{
  "model": "sound classifier",
  "dataset": "single English command words and digits, spoken by a formant synthesiser in many voices",
  "train_examples": 78125,
  "time_shift_ms": 50,
  "n_mels": 64,
  "hop_length": 160,
  "input": "mfcc",
  "spec_augment": true,
  "win_length": 400,
  "targets": ["word"],
  "num_classes": 50,
  "arch": "conformer",
  "norm": "layernorm",
  "hidden_act": "swiglu",
  "mlp_ratio": 3,
  "head_dim": 16,
  "fused_qkv": true,
  "qk_norm": false,
  "inner_norm": false,
  "drop_path": 0.05,
  "subsampling": 2,
  "layers": 12,
  "width": 160,
  "positions": "relative_bias",
  "kernel_size": 15,
  "loss": "cross_entropy",
  "init": "trunc_normal_002",
  "residual_init": "none",
  "optimizer": "adam_atan2",
  "learning_rate": 0.0019,
  "beta1": 0.9,
  "beta2": 0.99,
  "max_grad_norm": 1.0,
  "max_steps": 6100,
  "batch_size": 128,
  "epochs": 10.0,
  "lr_schedule": "cosine",
  "final_lr_fraction": 0,
  "warmup_steps": 1220,
  "weight_decay": 0.0
}
Rows from block 6 of a small sound classifier, named by matrix and row number. Rows with one number belong to one neuron. Each number is 128 + 24 x the weight over its row's rms, rounded and kept within 0 to 255. All counts start at 0. Numbers have three digits each.
After each neuron's rows are labels from the 100 clips, of 14976, where the neuron reaches its largest size: "strongest on" is what is common among them; "lies over" is the class under the peak. Only what is clearly more common there than usual is listed. The data: single English command words and digits, spoken by a formant synthesiser in many voices.
# gate: first MLP gate (model.blocks.6.ff1.gate.weight, 480x160), inputs 0-159
# fc1: first MLP up (model.blocks.6.ff1.fc1.weight, 480x160), inputs 0-159
# fc2: first MLP down (model.blocks.6.ff1.fc2.weight, 160x480, transposed), outputs 0-159

gate.240:174143104121127171157106132141162109138111080134135109143090106135081180171113121149121155127157119104113150142140124110157114156130122127111110132168165174125131118083097169122126117163155116175126120123134119162112147121109128085123138147146097134155140137133109099130119105154154168101163122113127111074094147112109097131081116111184113127119154082091141165108151138135146106091155157090113160134148119119155101135074128128115128093138109119153125165111151140148121136129161122
fc1.240:079101106126136121075109123118168115140130149139144131150142123170155131145141135125102145139110131136108136145118129148098151131128127149160145158112162118158107186108120133126101154092122114129137157120138181131113135165131128162140106120166121099061102170110120151087136130096166132164100117191109147140153122162068143110115116155110108142138121145153147106113136110122115152074163123116154112167127171151088110091149133107115113170108104123132131143093179147128147139129109119
fc2.240:147125142138136098118112124102131117142152138115129136098135139141137119160107097140146122136114105124154080155164092162078090110125146116143153128125093131159144113127120090129106151106162128120155168161125162136128115144166124175115136092121070091081112180129128139103145125113129144161130104133132141104156105150144132129108076125142127111155140109133149115146168136142125166054143139117143097132099158093114161090103127150107139168174167118128111135100147188154125132134124175
strongest on: /ʃ/; /ʊ/; word: three; word: push
lies over: /ʃ/; /i/

gate.434:149128094156131151119133085139113145102124140115126112088109122164199134099146173152145118140136086175144150120154154126117169135120120113115123149109156150109133105095122139116092118130114137162067098153135109152171107130116109170130158199172110120136143096113123120129163132139118171107119119127105158150122123104088119069129107125109124138166096110131155114119127146158138115139111099113149096169108160124117151102146090123118168158136107117127119119079132123096159106128153128
fc1.434:138116117140107136126133185122110142153141094131130096111139128152113122120083111163116135097130085090130121119112111169118165144120139146086140149157140164161106096177114131104140143134163091146134126128160110123175161130137110116134126087130109119151182115147139149083126137103133161136155137099122144121119122161133109135078130111148129116117174105086158118108129105096136126107104180073140147116123108132129133179099162159134101100103124108197100164109116125145095112119128166
fc2.434:102119098147100158114156163102163102131101126082129122145166197150069106117099115159134117104139134095117126109129133109119189135159110127148109112093154118101117117095086154133139090111156122113171151124136143097101145134145138157111074113138135130122154176100104137134131153115110128129168142132128134156102119190138127113098132131139133130123111089133174129155150153075168132107136167131130133129157152123121150117147158148127108162133099140174113121096080154118129146136134139
strongest on: /z/; /ɪ/; word: zero; word: music
lies over: silence

gate.420:176128107143115111117140134138113140143122147125097128104127158158084103139125144155114127162152133109148092126139120127097115187178132115125140194153098126142179092116097115113104132128136133119131129178106175110135134114110156184102112115130082149072148138101130114107138156089098099151121147131133116166154167122139128117126077128140126094131151118094128111100121154137166089089124117164158096129132162133138142139110166122126095136150126142137141113079152122091115162114164133
fc1.420:146091137127179105117086114120124104160120168107112137098143164149163132101151120158126136151137067134131125149129146116147124125152155118164142138119125166160143117109144128157142072135112133116095125182143127090118129125102128131128129108135108094119183102126137147100141130136092139153085086116096146093145104100163151115166147107120116090149121124083170109147153153143091134091107104121133130123130129114146097136099186105172104141146162126154135167124180147111135113115166134
fc2.420:151126143104143129138135132109107152133137128112131114087136172122127121133191162154150140093121052118147123126113155151105133123126116098132121121149121138098136168147158129139159134182116183089101118163130169107122161124143122092134141117150098118136126081113104127114103157179119127138117153101133158154100101123154083133166136119087154141093127155097156100121122131127083116116161159161123126137119101132139160145207143141119142130141144084133123114128145088077126128130152122
strongest on: /z/; word: zero; /ð/; word: weather
lies over: /w/

gate.18:142100093164129137094097104146132155103123123128107118113141118124135113128131135109128141125140100177131114113131133183096102125100153147153079145096108110113083112135132099115160137097131157129106112137120122116100105158151125191131121129135120117087134122105164144128144162116114108141117128149096109098145130143111146095122135120108148113141108153140117095174098179143103143126164082149154139119166183120086073134122106110109097137118189191077101143114127118148110110118104098
fc1.18:130118128081177148149105116086093104119107120079146146104131149096080123110202142184118152153118156084111165086116174083153105072101128135113117143157160140148145121114109172165146131146163101124155129152154111102120149127146114104087131096150144133182159113112095131152146102176132099114135113124160124118112115141134145150144136100163114121113134105113143147130115143119143153123118148158127132126116095152144137109164147101145096117091126133136100147156140132130130124123146126
fc2.18:113153130146131122137151101126102123171142107108157112118102087172093132175133116129157178120153119113119092094130139158110090110129150123100177172105111103132151128111135107111110171121160138104118162118148142148135113127152102154128121115147123114115128126123138118130156195080122137156118133115152123175107115148131124118096111157133168161124115160127141162122123115095166154090166125136132125093131163137094123097177138163098153137167120133141182094120173121110104170163131146
strongest on: /z/; /aʊ/; word: louder; word: zero
lies over: /oʊ/

gate.411:092121126127148130106160169108114131132153162142133138165116142130107162150159138119087129113118143184128111064129102094165174116185123094114122160128116129190143135131108161112076111116152124129155134135141089088130132154148142174140105159115125112144148115132136104153139143068099110130117110129127154111099097148137131101144084178109146072124087144131181137159114115119091108155117112146109119135123115128128134149136149169133106121149134133181122111122141109160147117135118143
fc1.411:118152140153127135164118141165100118123144116116125124098114115199104152098155142149154136103142125135132163147117079090114152153098158132146101184131092118129162153112147088116145155151128132080131168174117082154138099104091162133087174107142138108117108072128092148126142145150116123113143130087113162154112136109175160108096123107119129134124149116123125127120117148161177139138125103130133121131123155113161106137109095134128115064140145117144126092159134159096134111136143110
fc2.411:120157100132185108062135123121146108111112129124133161107137099129112094163123145088131180132130084149146123117143098139158116129141110175163126125171114110131163109115165101101121159114159112157125117108145108107132120139159118100151138152123085154154132123131135122088112122115165118108115131141085103123147085123134146150097190091122169121128125118155143083095096129093117148100133129117146154090101112151135139153134128137179141130080130193129153130116125126148112126170124160
strongest on: /z/; /k/; /oʊ/; /l/
lies over: /k/

gate.365:165128133155133120138151119104109129137112127132142134145113170100107103152108076123093096134102152082164109172118134149129131153152123140125151142146113096132139135116105130126138125147143142153155136067100156145164145098146121132136093097086135144111145184148121075124124112094155164179108155129120151125097110135134125103132075145163158092091137102141143141120125106130124102119146134126142150106157147155099134107124163114097128183151097085167138131060154116135150094106122134
fc1.365:132153147163120141191122090122105135137108140152119131128089140129123146114141103166117061113139160099130125115152107090120153164168145124115142112128103112144120141146097157119146088148162114135124110115141084135159120125080118153144115093090125130163146149153148100145119083084160147141128148090125102143119168082189078111161102115166111138098142119147089158128107129126150117118119139138095125130140110142119112113097133104116116134131115129155152151114141182152184088110121129
fc2.365:103158134078114146168104114109120110166166133186086151144171102118160126122140133101110101129121122120076144114120122123116183150155136129150133107156112107138122158143153143162129124107186126158151148118106107128162161119064111119116098113117101116103121178143132117145121138056124139160131113150144143095095132114141124137121148185145108115151150114170125143087101102125106131122147121124139108138101085166132121115088175120155148132127136127130132130155131139137121161113161163
strongest on: /ɛ/; /s/; /ə/; /v/
lies over: silence

gate.198:122095144100148121112147094151132127151151137146139134154166098153142101149123119126138174082151113145110180165125110115088162118117158148165129124173152146144127124091128128115112148152103127126136142144150116109143161138140163099191150161183121109114116163134147161178127127124142124118126127125105085105117129170150106130074130140157085125100111113114110131113077148096103132131150179126154154116123140126177120097150152120132127149102146141107131137133109114198164125109135091
fc1.198:112095124148111108102122105135152132134147161150142141094122139114158158096082136099121106121104113165177110136154143144120093094105129086166136109108140113138114145127130121102186149110115121146113100133092117139121090188170157138136142170116107158146094155096100132113144110142084107124125137119100130146116130123136121134132109128088143097147131162129136117135153124161164142161129102205149109157116128133117150108159122115142071077124150123111139152167121130093085151156137085
fc2.198:132099117142145141123116133113134129087156081113098103153143086080104133135153153076135150095120129124107109132079156090163106094141144149121179099120131073114109109157109139105156173121113105125162153159104129097098159124099091094126164146138157133117127164111119153150158151126163102168122122154108110169120142085143145116120146155108101163133112148168094095105108097105148108145108153138138110135109146150136136151130113128136147149118122150078134095137125143128125176151103109
strongest on: /æ/; /k/; /ŋ/; /θ/
lies over: /k/

gate.345:180162124128175144152124108125143122135121103140139126151127135107102174150076120125132094106078142078145144140167151126159129154168128135118155094138135120127117135151099129127157123157132175141109129077142125180144148127125086115159125132109109146154126196139142118130106140112167156118117143114151129128084072129127115099136078133168129146077163105150121143123120115088145120153149171144111129125135105138151131085099128132107161105151141146147141156163110143150164130165144146
fc1.345:157141133126133123161120098128096153126122122170128115130131160151103132139075081150131085146112124109132133107131115104135155165193172118162092103094118140128148108141108113070120107175154141133101119116151138120164159133099116142143120134078115129159146145181174098158110136127138133149088159102118122128170110121170123128127100135144106114065133093125132149125130159092106125148150143139105152106114100120169099128090138150110110126140126124159114126130108174151163134110134175
fc2.345:113137141113101182185120116102117133161164150169121124102134133161145122129112165127116097118101144102111154127126143128118172165115167128113142125117150130144110141121104115130128121133174121152117146092118124112174157107080089117115113125105135124112126191158118113149112160105118178123096124102148168126075129091159110117129125151154097143121114124176122180107102106098150123132136140131095103112146125183099161089097150152124135107169108114155119097121101138134160137112105166
strongest on: /ɛ/; /ə/; /æ/; word: cancel
lies over: silence

gate.77:109142120112128155142135123124156117160098125160111123151113159120130168144090133099137152146136136134145156131112118108127175144113141108163143082131173153092076093095081145091122155137151115155085105114126150126124162118129133108129154126134126120116095166141126145159121118147108160114138191098147156095144150141144142104107118164175117129127130111150120149128130108145132092131140182162108146144125112132162172095082131186124155102167117154136165146154074140157138151111110138
fc1.77:150134141119131126130150149110152102154083145160110106193102122121141136115138130155147163144096129135079157150160158111132149146138148078151141103094142176104053117124079123121131195143086138155129124112139138133120141124153111135138166112131153119101111143120145125120149114183195166125114129110126158121134123125127108115171084144143142164121126119110116158101132105146123100117151179120086124124122146125136169130109111148114166090139105133140144158157164143144150139125147121
fc2.77:165125139103133113120159144158098131154157083120139144100137102194101130153098130136112145099129131107104107110153091142102122112105137123104132127119126157096123059148100121110146147151179130154107113118134118147151143133109174133127141146114112131104158133137087088152113136114147159163126149096155136111109152105128110130156152182111113181161146131140139154132132082147137134093112123113105158095101123146110157090115159184144125104140130084109127105159169139127139107118170174
strongest on: /æ/; /k/; /b/; word: back
lies over: /k/

gate.108:140155107113119154107116100117138119138162127126164164116126139146087114132119083116131153115161104066150090115140124112145160154109168100124145081141092143137137130122082186132141169123139172121133126092083140148151142116106138143105122132110119158145125142101136098141131148109115103155113133094135159124085103104175151125130147132154157149070126127141091172128130120145099101099125149124097087120140117177122156147140151141179158098135157132113148072104116103122113118157110142
fc1.108:145089130157133098129126135152151157106122119155093124172132101130119089096113111117094099132160142170101107120141144109115098163153103105142114144089094083136116149151134076169107104110154104105082126138119060144092117138152150145087137117115140140141084104151160162131157138121120146147139140157075131132144134155150084105132151090093165125119169140138129094102126137149139121161130098122139115120137138088143121134103097119126097122128167146094137104095107126141086148118115094
fc2.108:145089101120104111141099111169138098123150084145143165089125080108143153161144136131132181094128127106150106133167132168159080123120144109149167111124103098135152130106138153124123104131158135142180162131169157148147109149096082117112102122120117129114145159113147123138181146123131157160148084126118134169117108109115120100134104111120160136121172109107155148110109087079133138137087119113113120163132116122097178124125115127102112111149098101113181147117140159115136131171125124
strongest on: /ɛ/; /ð/; /w/; /ɝ/
lies over: /ɛ/

gate.95:144107116136157175120095143116132142130079134127124130147109146084132120112136090135126097101095128072089131116094115136146183182116125139150116107169135122137110104132117117091118119122150104149150164112116172135137176156158086146150130116120186117138117158122165103145143110142156135124123117130108123114102101162153119143092103140151122138083118115117104119144085160092118096175149141097112113120161141091138144093114134119091132123135122119139132159086125168135171092099125178
fc1.95:095096110135144109143120106111129128166123166139138138158115159141121182115114127136134085120122145098146117100138089106126129127141128111124180145134150129135122149100098128083129122153150083091129127131139121111110135130098118130172133153073146113145116157191113104086102112130170108127115141101170092142133135142135090115115110125149076121100178127108128133146131074129134108149126156145131102147169137161167079124119138124133111130125079085193159141139104139076131122131141138
fc2.95:141141110108165182172117149098113125146137162118094114109137114146144146116154125134127102163132112133118143138121138118127120121130137157113152138165116132129180096150152124117146101140137126136155111160158104114163182135097127146155124112089136083130145161159161156131145162166150146121088127105121101134116116122155068119142133149112063138135154141147102094116122158103152144092117145127133144102059113159128111105110154090126141119150102130172119135113163159123180139100116185
strongest on: /ɛ/; /ð/; /w/; /ɝ/
lies over: silence